python train.py --translate=0.06 --encoder_widths=[40, 80, 160] --one_sided=true
Rows from block 5 of the encoder of a small segmentation model, named by matrix and row number. Rows with one number belong to one channel. Each number is 500 + 25 x the weight over its row's rms, rounded and kept within 0 to 999. All counts start at 0. Numbers have three digits each.
After each channel's rows are labels from the 100 images, of 14976, where the channel reaches its highest value: "strongest on" is what is common among them. Only what is clearly more common there than usual is listed. The data: made-up waving flags.
# convs0: expand pointwise conv (encoder.blocks.5.convs.0.weight, 480x80x1x1), inputs 0-79
# convs1: depthwise 5x5 conv (encoder.blocks.5.convs.1.weight, 480x1x5x5, trained with AdamW), a 5x5 kernel
# convs2: project pointwise conv (encoder.blocks.5.convs.2.weight, 80x480x1x1, transposed), outputs 0-79

convs0.310:534556522501502443540491495494511496524518487546484486487525503544502529510481500507458518467491472448472476540471440461492504466504505503544487510487504525498506507479499513496483499489529477435495494504464533505488520521499474511490523470
convs1.310:521485501508517508510515526509471436462443521486525518473499482496519487525
convs2.310:538459495450478487489544474521493503549472509496507526490533555543472462506477517524503524517502531523530525511502520494453497492521458483483481518476483529515490495533503503499455499498526529469466523482522526542475507498494478491504466460
strongest on: saltire

convs0.460:548488554517506526501493477464490503499508510517487506513502512474510529495553448478478464497487499480423500485509474461505522486500514498489470484497468486528554519450508518516473480514479457505518493520504482513488538512478538483505545527
convs1.460:516486474506507504455433516505482475488518530493471454506505483463479514507
convs2.460:521528442473479518502490544504500546531501489518526479558479479505546506480450546478463527475554529514525479489513520518509542497532496476518497510492516550467508483508479481468522520493505520517516502491520487489489526511537485517470487502
strongest on: triangle at the hoist; ring

convs0.4:506482496483487530525539553532509492494481453493538478460468469505460467505490488555501532502503468490502553467539532516494455538471526500483474496490469490492507489512473514502500451496468482493525488490463492524495556509501507488516479500
convs1.4:531522521518487481511520467476500478521540511486476549509444525511491516523
convs2.4:541523521504496467516504497483496518521508491523470476489492550487498526441500457490469489500480518504462489509459503477508524496479503472501436544478529549480462531533523498448504490515489511523464530504528498539509511524525499523483501461
strongest on: flower

convs0.372:554481515478458503458499494529472482521483518480517504435517471500476505487444479518535509501517442492482492522504479505563517526511480510559478521487512463500479497507491499524532507473510490492501486518470523516510494504508545477488466537
convs1.372:523480493500465495500476513460513496567450492493494458490486508501524482527
convs2.372:501521505472495527442450527495509517518518510505534499502474470537461506511476519505499531508551516486475485475504491498544464529486544542499464508530484465501477487491494530486507507489544509484504531522495505513484473552529497448506450522
strongest on: gear

convs0.404:501500493472510521531486494502480490489485510462504456483532505480493465529509512554497515548543536496504567468494528480451508487494497523503486480505503550541501514490467524508512522488461502445483499496498526496556518477490474471530473509
convs1.404:507501500538525473497518555502472456476498479486483525518488466482520541523
convs2.404:509483516570544498494523480506481526482484522548476545473479484478520482526527491514513523467472499506478477502504456439495538498495490519497507474470474482501467502482525461508499465461530531520495517515479500490497498501517514526481497429
strongest on: two horizontal bands

convs0.329:438521488520472508481494506480506498513516478529510493512488501525494503511532498521542534492482491506464479535454504522451542468495451490521559512493497487504482471502456511471557498513497483532514535462529475487507486489529503509505544461
convs1.329:521534520478499516521476516523484493490515543452500527543546473499488478485
convs2.329:506508485468493498474483468518475527490502529543552476484501508454492560477510492475484494501496509465480491524496511476464524544481487483529491474489469492514485491518522477521494503477530510465524525485551511513460528482528438462464476474
strongest on: flower

convs0.308:480526523519516476521536524496530504477515473475519516497529498505500500484520470496528562510509496553478473453549473492492549480481533518505476518507454507472519496520479515490481494491521453528541475538517463499513504495447502489470529481
convs1.308:518573525506500472480503536498529517488482487519492507456481494531501465489
convs2.308:513497545523523490508507499517495465561438492507486510477451529493510465455543526507489536467524459474494513487499530502548549489535503532527488491521521497504496501487520485500526509458502502493496488467496528478481521500480534452499528494
strongest on: border; ring

convs0.396:484506510504522488470542516517460471519463485499505500444523508489481532488516496517517506490525493483474500491471538537490471559550494479505500534467543495493502475482490506532524491557486500487515556489514477489482502450538478527487503461
convs1.396:481476459519519514500450521534504496540451510514510541493464498497479501489
convs2.396:512493554492502520487522476502544501487472464476526507520528463505537509477543502470497519543499496514495481491483483467472528567522478538497500486488523495501473494497506488486491515514445501490477562478503473497506544452520462489526476476
strongest on: ring

convs0.281:511511495510487497519478526461470520478484495481510505537500510503484491526460504497466444499514526458515534510498517518514497471574466484511524492501515518563506509471487520456481540518472482495488494499537496533507526499499465521474431509
convs1.281:459452482483503468476516539522522493501516500537544507476504519536521484493
convs2.281:488507462500493495488502486483498499485509509486491497488494464511499493529502502480476449543489548486519550483520497544517488483493466502506494470496516520527576458471500507512537555476468517489488544509475539472530513465540480491479501543
strongest on: many stripes; border

convs0.305:509521509487479507538516478451544468509506472508488481566459533512494508515526501470506524498480525514493473520503499458467531459475515482494513514533457553522509472480489522458479492508505449528528504499500485534502466472514496524508527530
convs1.305:518502529536516503497491479493474472461516523477492510559542498468465484488
convs2.305:484517517471519504458460545514466528467497525476520463447535480537503509512498503467496464496500495468473498497483488463496509537499492495525507481495534475559475484504523518507515501508481504511510544484488515486451523506547471447486455502
strongest on: star

convs0.267:507484433492498487450512517537448490505470516507514479478477528486464519542507506503529499486518503484501501501480551535470495511539498489525512490491536474515486445515486496567493506517527515507516521473453537463499519494537489472498510518
convs1.267:500526529472499505494493497501532513467434484528506544480486505545504520480
convs2.267:536526501463482443529467485522532481479509515490524456510532479486510511519478472527521482527530509490505471536503487471503490511503472513469475506459514483467545492468521510535462510501501467532497509528481509564497557467501493525521501503
strongest on: upright cross

convs0.274:528541541550479498520506520499489518523492499481485485478538539490466515496484519507503482498504428426529546512485475472507482512460500499494510471505506487497503528488491510494494460503514517463478472534493526565507487515464493535497476511
convs1.274:492522514505494484501484510529479545468461540442518525458521486497510502499
convs2.274:502527531529498512511495480523521525567528451518486527508527509544496486470549493532522538522488485516500519517521487499488488484555480510510519526465535504472463456513450507488516482534480536504477530447509497500516484500497486514509527479
strongest on: many stripes

convs0.355:535515491502484579523538499503485498507526474490488515497533517480470539495534494466497505496498481543481503501562580457485492500486520473458448503511509501455506489483501489470513526520488496512494496489518491491509451484514517462504501499
convs1.355:493536529518507475454476488515538509516532497463475448513507482485489501531
convs2.355:505509488466502524543507447486433489517490532534459488485540501459506521475489499478482473491483536496470523531492504497511539454504475516535511524503470468462509483483485507509514478463517481526523483504526520475554459495535518507495520488
strongest on: crescent

convs0.220:525479527489462535510507473492494510475480444507484506541472522500513508481543543510512499541496493493464496485513491519468473499544517511509547460461448516533504505487507482508499522523491500431519502457514522477485526516485465507525543494
convs1.220:525516512519482515487490505488512499500507456529516560531452513473510534469
convs2.220:513481494508524485468460497470514501453477500502483493477484508464503539509459485490515480505505457493544467462520515513453449481493523490548470505504482474494513493473526504488472472490460538452470493490468528564486499504525519481483521497
strongest on: triangle at the hoist

convs0.251:506536494543448477503533497523485483504532473504509486473551502509501518509474537497498487560508463492531556511471493465530475509519492466515495545510507508456475470532492510508480506534481534509507450485466509454520489488514500475494484489
convs1.251:435491493507504502525504506485471506525535489468481512555476469490482529504
convs2.251:499577509500529495506493510497486494507557504508512500505527490467505507498510526501515499546488514485443528556490502483475493502521446465499492491527511463510520501504521527515480487555519462527525469526515446511521466489495542483473499485
strongest on: border

convs0.374:534477538550470528476501526490498495490497497510497528509500510500488533527504511448495503483499484481491520495510488442517478493500463501541486472514486449441499534477508509472535492520487514469501449458456521551503470514521477509491503541
convs1.374:473501493507484475475470511524460515461513526499535493530527515546479534523
convs2.374:496520495515495502527500513520500473514499491492477457473494487450489457462474494562497512493475498550543489481508539523486505475478494504511495473499464522427487499516508483474463507480523431528516508514499510467509519527477461478489484531
strongest on: border; saltire

convs0.15:541489487519545522493464473541499522441518500496481511504491498430525534487497489486537510492490539516503517492494499461484443524516536527494496479502493499500493541482523487522522522486520518455488483503552535513498461489475547509525510488
convs1.15:521469502497488510465490487474478472537511447499476497476461520465472479475
convs2.15:512532518473520496474504570512507523491517524495530536520461500540533528476475523485534513499551539511493475566488487498534492489475476484477486520523531490524464521525497479499478495515520490467514476523514474496475517544496553506502494525
strongest on: circle; three vertical bands

convs0.209:488462460466543484489488520505525516482490495493465509517504456433509499511451473487504507494496508562528482443503527515482465524521493521485501525516493504505514506467514490522511495445547477517463530531542502506518523471506504504518467502
convs1.209:516535521532493501543539464470502557524488500529501520478508490517519517482
convs2.209:468491504495488520508509532477474485528476519501521557516480523511517493499522455552461500482495504465489489460488510499545504515524484508504497524470503483532526495509509495443449482478513523533509466553495534505467514513496493488463474435
strongest on: saltire

convs0.233:500549500518478477471528547486575475493493465528494520507475513460535516482519560472498514500510498523474490498532521480505467475490498485491464486546504486473541499508475492496467530538450507529475496478520486490504469529510501474504492521
convs1.233:460491491526496472500460464492457532556497511449483491506505498483491497500
convs2.233:523551492508531549472520523486453491482522508492519498473518527450502492519489528505508493497525511498498506537542501508492521488489464449494485467532534456519518480522500531508511509518501548555469502477525479500547464519497499451483509483
strongest on: star

convs0.13:506468510477504504524501444509544481489499519488474491524473466513483467500530536520506524468535514494524511512520502511525514502488527539474463503474505488489532548477498494507459484482449499559479471475525516494491488429503541523504489529
convs1.13:530523519488514497477520503440474519526557525510488505520502513526542502510
convs2.13:486502559448508508505471475501525484477532522501499454528514517467513550494513493495492516472502503546437480520479527477493523506456506467484491461507487508509518529524485507491487491540522496534519473519532517534461531490545504519501487463
strongest on: three horizontal bands

convs0.348:487487524486530487519479537511492513498486495538529475491467466499499486512486492496529495482496502494475486458436490478476500521486551498530465509532459542499532517509515525525509427475511489502494510522522530496504529540518434520472473509
convs1.348:509487488514537476548464487548541491502480518541526474500491509528487495520
convs2.348:476532515442521491460523498536512484524482488499483509520517507521472493483501458489538512501486485508474499512497484513496506530507495504494559526497498453472539554509532516492515478495524490554547517497502532513457489497435526469538501499
strongest on: three vertical bands

convs0.470:475468479488516535526472479469461498465487487504464504504470535490535497477516506546488491519550506486522508514512494495468443488496526542466516508468511484516496543510537509480509516501452463475506522527523516502469500454529524541525501470
convs1.470:510526541457456525524523462474532519495474492502492499487451521503503493485
convs2.470:461489521537485518469509486456517483484521501507473519461502484501533521518461478526519519500505491495476467499510488525508451497517481433539492470490508474478505523508517570502461518475456486517500491511509509531526457534454513530502515497
strongest on: three horizontal bands

convs0.288:499534507512480526459513484453527499497467500520454528515483548487521533495539453490512502481506495476437480490428527535476495506512485488507545486485504504526499472513479491487519505499538545531509526483510489512498490528540498476501539483
convs1.288:513476518493494519493512480458517479524522458549516476530490521494521507445
convs2.288:492499512549477477510492543512528505515475515516483506482476560519498535470450457517476485530513446516490499484502516508497504464564498491519502535461516505520486460511472479458497493502497521520516516457447537485469515487504527510512495497
strongest on: flower; star

convs0.272:496489538553505517491508525490537491536503459551502510490451498475513498524506496490493537473493459501498467479475483453485506482453472484546518512543480512483521484505522507463488500519532545514470489507489521527495516522475477507530553469
convs1.272:505519524502513517500546492479511506513425469488501475493462479465482489484
convs2.272:471508506517484520575538473461510494539432500529491512503473513504547498510478520514439518490517476498502517497478498516517492474495527519513501465484477550491510471496467482510503501461487496522488470533473495559519540511516501517514503496
strongest on: saltire; border

convs0.388:466461506517508496504494451495471467512492487483544472453509523511490472529505508541488523524505480515503518506463534489543526539457523497501480534486513496492449505535488488488505445507514532478508512500461520477517538480501496513482525435
convs1.388:502505484496502561535478513557490487491477447474480513503485478479488498487
convs2.388:488540488495501501512544518500499520502496480476475551485505478488524520497509473466523485488513508461520486529471473540480478494475461485507564486550510512492467517464486487549480535445503502514492543464508471511490471520481462488538483494
strongest on: three vertical bands

convs0.53:485540501496481512514486488491486547498506491484438478506513495488487502459489487512537518530473497512524493542457489519475498506535468502501556461477490490546483492511518469538494519482535532472448505470498493543529514460517480518541510528
convs1.53:487485477517469500538472511498561540504442508505484518468509497496506521512
convs2.53:475463506478485503488507476493470512483488492475493501504504508516495470530479488493529499489491491511509517536495487542488531463518459452534490483509517524477490517499537508538482531467489538521443481490546497511577462532502457494547478484
strongest on: border

convs0.299:503482516494491508467493528538560512481478480520498510478494532551483511491505494470544527451516456522494509523478483505518462482494484528520512491521449457463506500527513475475546508449516518549494477526491509487529519498482521490538519482
convs1.299:513491463496496521550493486510482508559480488491471473514488473448485524500
convs2.299:472503475485507502458502503482541524516513507467498509511477432515465483509527484458527521471488551493478504490476501577504496503518520544460509492552496489508524517491462479523491493529466447507496497545493470505521513499516491475501511502
strongest on: crescent; ring

convs0.429:553471475506507487529439467476475495515469522514510492507479521470536528496507478518518468465486486473490510500516474523530517469513486512542494478477520501507529511482521521471487550505516507491526456567505486482491559527467505491487497531
convs1.429:489494481494457480504498512507468445497517451513470535490477525526537505516
convs2.429:528538511505503510503489496492516518489505516524497547519493488455540456489529491526495457508518504464486493490508496557513465549482534563480486491504519479460506493498521457487461528476561494478507503491508457526519501508548500516520518509
strongest on: diagonal band; saltire

convs0.284:491508509453474479471528484507513464484548493431536509507511526497477467503491496505455478536503455529500467510532503534494530492488542485500508525503491493510489476518518528476527501488500491565531516521498495476497513480506502480446559492
convs1.284:459500496468483533515489466449555522474480489510493510521490496509536506521
convs2.284:481463472507520476536465475511492505490473522503482489461501506489435487460531472540522453514511509497472523481537508483503505518529523518531497449517474514493524465519509446471491541535506468523503526473505495466460498492508493494508459520
strongest on: triangle at the hoist

convs0.333:506490505499534467516481505532553521462506481529510478497524512495533456503521529527524496512478458507495488527552479512483461488482498505464494466547488521506533560492481518471472492529502493493452485526556483497527470516478518492470516495
convs1.333:513508514501503499505517533499498502454576508514530439498523510498501515512
convs2.333:532490497507452514523499452496499525514488483517461523468494457492529502509553453503563495504521519532524473502502541513478494535518502541500489496470478470515468466498459528504516490491479540543491546481500503505502528488485519487539492528
strongest on: ring; many stripes

convs0.5:503514505482464569523482469450513471439468522523527510516488480495526491505553507549496515503531499510487542451510499509488530501494519545483485493498494470520490490515483508439508531486513471481538496508473517488530484493489493455490493503
convs1.5:507512528515518472485514490522518462451492514511506472466493508511551507553
convs2.5:511483490504531481489476500530500490485465478525516471493536531458484498484499484510486512474490437489508476491507484492457528549487548485502517496410482467498482481464513511465541475519512539464492497503501490550498513470500519483484500505
strongest on: two horizontal bands

convs0.297:513529490484503501515496517541550553541480514532465479525497475472534514503507504473476513501516471521472513491503491474519474487452493534482469503495534529503556503511491467473501465446503524506485467497520482466514500532429514503499509488
convs1.297:454497494468489486485463463491488529502469446501520546496483490496503485468
convs2.297:509507462502520524457514513516491538496533508540521514493475479539485497491495481475524478523497481478482481548449427502510488489496489506452495516511448524550464523511514509488503492474503485491525518556511500488460485505524547519479479489
strongest on: border

convs0.443:496502516462489531545524512487484524488485447511461475508486508479468516527515510498510486528502459460493508519484546489495517448519486461505518501479493548528515546479460524466472485533491520481495486471537517542534542501505511481464510490
convs1.443:479466462481459505548516474484482515503460488483519522518475463493479475484
convs2.443:532531517505481536534503518516493484505506518492527539507555499460497535501494513494513540486509445464444452514492520525520486488522506467513481498538521475454456499529514530501476501549489511492497470496496443519472491521470521512505511496
strongest on: three horizontal bands

convs0.428:504516504516545463524500516558542491498518512501492467500505497478508503453491453490510497463495508508544460534540513490491473510487541497509483474478537494485497512481470485543455512450510564493518463515495478497514474484460512504506467514
convs1.428:518518471501512547530483472458499542531495457517500496526491532473492521507
convs2.428:469504475489487532520508479516492507505474512504530454489511497500479477491502445536503469489464520553459516466486523480478538487537506494497485517488503466515533531509512506475498471462516465507532550519501536480464525480468445484527518472
strongest on: three vertical bands; gear

convs0.401:486511496486530466465507558513446527511498519496535509457531519485484485531471474543529480513473450469495532496477477487509464534511499487485477518501481459496540499525496530528513490522505494500522482540492503452470537485488503495448500517
convs1.401:531530536518510512524482493531485472506476517479513492452486510532520531549
convs2.401:514543511525500491495503524525465476495524475508521503482527506487477506480492464532540549504468485498488494487459510499488520540523488479488498480445518487501429500526516522507533457513515465548483572481535504511508528510477480519494493487
strongest on: upright cross; flower; offset cross

convs0.192:497469511534493476530483534494520484513485495500504467476519502524503528505509548493433485460541500487491473518472500513535504483486503509555502518461537520494516533460491453545486482507526518473458504468483526499469506496479508527529470461
convs1.192:492526528524495493470450517521497486488493512539549554494485506509535512482
convs2.192:516491481503519486452497474479467482487471534494505491519521543469466474495489452468502493448484486482489498499505507486474461515536493536524482548453509453481503469516474510460481476550481540513526504507526494508470452484499533501512491514
strongest on: saltire

convs0.289:539502516494457582524525465480523465464489499516473507524458496466525525487521517488481507514520449468456482471517472467515494487468507502514524498508464524469494524507494508496490516499501518500527468519553507515526496511511541478538514482
convs1.289:487504511501522507515490516517518496477463467516529551489525526538562491513
convs2.289:514487490501531499471483494473525476498488530488499504473478502516468455500492505541480491471547464483507464471470506492506461507522497524514527535454495428490528469480493519495491447483465548501477485525501499517506465507477551463520486495
strongest on: diagonal band

convs0.384:500528522476497532472474528484520528503481513534512511512461523498490545510509477522551476468473451460465527498492427475516517473511514510480506528490503469481510511516509506486526472487494473509549473522482542523465478509496518480496485549
convs1.384:514512546516485522532516486516498477436535510471466485511503494537523488506
convs2.384:491504515536512508534536480499500512503485469489487452487516509470497494496498505491518533519476472488520499450504479447484563517478539513516450471439488515472524503508491491494503517494492490563474503485487483514522477448479470490447488512
strongest on: diagonal band

convs0.389:473493516494501471498509540564540472472520505467493486511496501496460517520530514455492503513498469526487479491483464488520500531443506526535517477525479504428511491523505500493484476520531541536528497504474498502508502545467483544520494483
convs1.389:522469518518514491494508512496541580523503493510474493491464501466515486475
convs2.389:466444463505517465505512501489490505536468517455503491517481491496470513541516523467466501462502547504522518496485501521493510471501499463482506454509528502462579509503525452536488524499510498539487475488505534525477505503476502510459487503
strongest on: crescent

convs0.203:486497489542506518493490521471504467486499479478478491475518562498475501466487547511493471480486518549514514521534517509534492457488448484485531495508531438489500476519484514491486550516490545524436488505476479528510525476508499508518498525
convs1.203:484497490487489483480468508490462574505510496523506553519482507505524525475
convs2.203:516517525476466499519493516517512522517514498501476482496475486474492506471509487530549511585497517490501519501444499487483496515528493506464509487502508551509489480546531513501487491533490513462469557455459516498489554494505522543507487482
strongest on: flower

convs0.283:470507466503526510451489510473510519503505511514518508503493553481515518473536501487506527525463511556486513496498494485496500493528501490471511551517502481479499480520516515502520448561476465482541527446466538485501535462514513463505534521
convs1.283:459468471477501495510499508517509531448461502525465507496495493496486450468
convs2.283:500484528500505527547528549485536509531522486493501548528496495508519476514488522488457509469543479506493490508541521553520464525493503540468502482516489516476508498491477485523439484488511490537520467544481441458504487502502473513491506491
strongest on: border

convs0.191:549533508523456540505505470507490485473483519502476497487505479478475528511506480451504518477489475506472513522503533536516502562499478506520543498486510460462478456505444515513530544476493530495512476465518476524495476499544519500506471477
convs1.191:509518510511513505517448462502552502471485529512496467532466499486498499454
convs2.191:494506550521495510555506490502479441504468453534509482501516491470508497488506441515528498513485467515535506529496526471493510526515456518541504532523527481530482509477479494499482497511494516488520466462487491528502439475511507459550498494
strongest on: circle

convs0.63:479517543516477509499471499482517500523518471537509485533515481551480526483544470477496561493535492498483506518482481467503511459518494502507480542462497510495478493489518511491536493465511506481521542475445495502531485491524496505579520474
convs1.63:514484463468477537458457469495522522517460492486498474515509472482474487515
convs2.63:480490502521547510506524456554541515535523495515480504537486485531491514496501508521536521509485528518484521526511447517541519506496500542506499480524491523486487496515464488456487519465489494532502498502464455489512456537473555517493498452
strongest on: star; flower

convs0.43:486551481518479526479532526473524473469496510499483522487498495506476526506512483482514480484468465498496470510510523545489500503521473488492562504513478502487492474480482498513470551540511494521502500490518468505503417476554550535530488516
convs1.43:478487510494481477484492488499542535531541507523528554502506499490545477468
convs2.43:503487484516453499493536516510571505510488497505503537505523472486504503492521501527529496562539497539502461501479492513466489522522480505465485500484515470521450521524475491515479499497487483471455536477474445514501471470512497519552494469
strongest on: flower; star

convs0.168:476512495547475487473540527496519502516561483514467505532527542509505521495508469494528527518538484507506502504530457522463540497484466475488464518499480507478485459551487483526486489439491519509503486493509484467529494495484462539494542508
convs1.168:501486467481508490489454513516496509548557543484484538512531506499480489492
convs2.168:468471513492484483474467505490497502479510494501509487489546445543502546502506507488539478522485515448501487512475462519474515488478512459543481536483496449521501502467529529502513494518474469521495548559492489479504474513488462496475514538
strongest on: border

convs0.241:489542482501484536492506503525507495475476487505478520480484520480478503542494505493493468467468489490474492512488565543513460518530472477496544468491511497485548496466491481529483494514507490559496512473541454502478477479543546495538503476
convs1.241:470491497481478471473501497503502521469539492535542482549527501537523523517
convs2.241:516519509501451478475541521538529551507507475502524496500502457555508492513503490536501519557491524532546503525495472494506510468508482522468517481467532527488467513511486519435493500506484486490475542459524521529503486505482508544514505498
strongest on: flower

convs0.206:547536492475485521462512520472515473516489513492523462510443500506488518509487482480564486475500503477465470450496505473504491520548485541478521517512512495523475465495533517488489503506500450513486516506466530525481501536527516488516443526
convs1.206:496468499481459512511514516484504503448495483517461517495528444467533493485
convs2.206:491566529546468502491490491494550463507502535500500537499458536510488522521508471451511498464472488492510458496494526464524483477480498490481447495533506459504496475531486494477515475485490479480482524456538489546483487493515502485494530517
strongest on: star

convs0.433:519484505533543493500450484507478487509497504504503482488464516469542545479515472527512528445487523523518505528499506458506522530506507503525533457454534464487528527465531489511488497454487495489470483483518543507461489462510533530517500513
convs1.433:516506525523531527519523521529510508462479511468448489472472471469486472501
convs2.433:495527518491454543537482474527517464506465502493509470469483464520468484516478479489516485550456488505525559532532491515490509462497469482504515460523501501516525449500471536497523545497501497519515520463478525485515520493519483494509503549
strongest on: triangle at the hoist

convs0.252:501475480507505461510487526522469534512491465471508484473511510461516501492444477506521496512489532479532500484479533465485497479525537474506497491478521547502498491488529481463477524515473526455511517541534539481494523532428488475518470482
convs1.252:481482477504511483481515470501464506520467481462527481431492496482466490516
convs2.252:524503504511510545512483506503538494494515508546526521550492504559542530446530527485524533497551490519515497569514479505494448451479496518489525493504536487496510486501485501488529509517514528487492496489469476484515496538518531524514524517
strongest on: circle

convs0.268:528481484448526482525489465486531461526494479498543480527456501483525538491509493512471464501526503533437519493538483500521518496496509462490495511496510579467518494470497522504466491504514505533530484514491523537472511483519508487474467512
convs1.268:491492479455478468482534496526531531492530488449475477480486463504504519514
convs2.268:487469500510552504473500464515473522508541557519541499478500493494497475478461552530541525543522495508487509517536504475523513496496515524511533475486477469513492467512494514479555482496527491504494483512476473462488532475509503520445536490
strongest on: upright cross

convs0.227:569506523519479491520468517486508514529524487513485503505488520509506524490510482475502539478500522478458486514563476461505502478484479465542443489479508520494510498480497505492531515469508479482519496505478520545482542560460472475496545497
convs1.227:468505523486492512512551543515517488457498513507459470487480533515505518461
convs2.227:527461515505481510512508475482520510490464506522484504510489525472510455517523537492462498493503497528479469487532556496555508537482459517511564484469534523483507490496487501497442477503504507568512484488531501500514532486478501497527457486
strongest on: saltire; crescent; diagonal band

convs0.414:447503509501493457507525542517548484486473478501524531496494530579500495487502483517476468470484491507484484521486489553500451481484524502514501490514487484433519505518484472528526479477503530496531510471499480476535470538480502500506523521
convs1.414:516481492516515494470467516470547547528459470481499494488464504500500463481
convs2.414:423510493488517449501534535533517474520470490459528498493497497492473480492521478478487456492468518502509513493510495519466508493527549473491465453532503504493538482513532433546478527486523497528490503517494503472508482503488497517462497503
strongest on: crescent

convs0.45:480449462479503537465513516512501498459465525493509556502466507487518502480506500471508506492502537513527481458513545556486469532517524514478537439494464470481478530472488488526486524493503536498519521505537516510493490461515507516513478515
convs1.45:531524534515501553563523518494526512527507487476513498524478509527512519514
convs2.45:490526516467510458506459511477486431483473545526465499506504514510495478505466464526492503457504502495492475526461537497526501471494458488498513501483514526481512509465541493501483472501490486526479445564488518515514481519472512466532479482
strongest on: saltire

convs0.270:525525526551503459492479492491503509512467507495514498516467552491485515511483494466491466469483535497506500530529491466498505496501476478548498490489512493506501519493510515431528539503513490498519483507472501523449540551458445509455518528
convs1.270:505521523477472484518462496493509451503470509517491505571512517538520499499
convs2.270:555506511539516498503505509484507474495504465470496500530493545444504506457504484547462504473477477488519496514540510493477502535523480483496447475490542495465524482501496539479466567463534514498497465465516522517511480479500494512498487505
strongest on: diagonal band; saltire

convs0.245:539486493471511526508539491509520493491494468469491508456450528481473506451553498519512549524502505539498475465547511518520513516474538522490471501486475538481518490504515491454491485561508496501503523494491484491486544526468488484540504522
convs1.245:495460480499491507495515573499494478446452484526494498507518505492484501523
convs2.245:515538493469524499472451518526451490497538514508530489479515501512480519492502513482508513497577503486493487545486473460500490558510497497528563547492468466508485473480471472541524480498529536495488500515477491513501511479494496513534489520
strongest on: crescent; ring

convs0.263:530552482512499459555471499486497492512519494516489446539472514493502525456456509472509544493521511477470479527478501471493492467488468501541492507486536571536490503457502518503500490489477489490466477500494508525470511532488485489523514474
convs1.263:500494506518502481481451491498499472489520540496470467453517487493493437479
convs2.263:475496522465538486493487544523497522460520501465500492474564497541473514472500485500502485471526525523528486511521457494487472521487496470452493514507452536508507476493519478517462531546503502521515529545514491494507484497490473513525491561
strongest on: saltire

convs0.164:529508514501516500515501527546512513513471530520494481480507501474499522485467460477570495504460503499477492511471523483486461501526531503515495475526494493487536503480528479589489515493507512457467489498507506515494446463483492536534466485
convs1.164:532528475501514513517484541490546488546475507550475528476486487513512501516
convs2.164:493477480508477469519520478509479525534480508490521463504474506487471476502451474495487496484473481488463466500461510466510494483564518496522472500488499426519510508495534506534502480463469519520489537461485498484489461484474489487562527486
strongest on: three vertical bands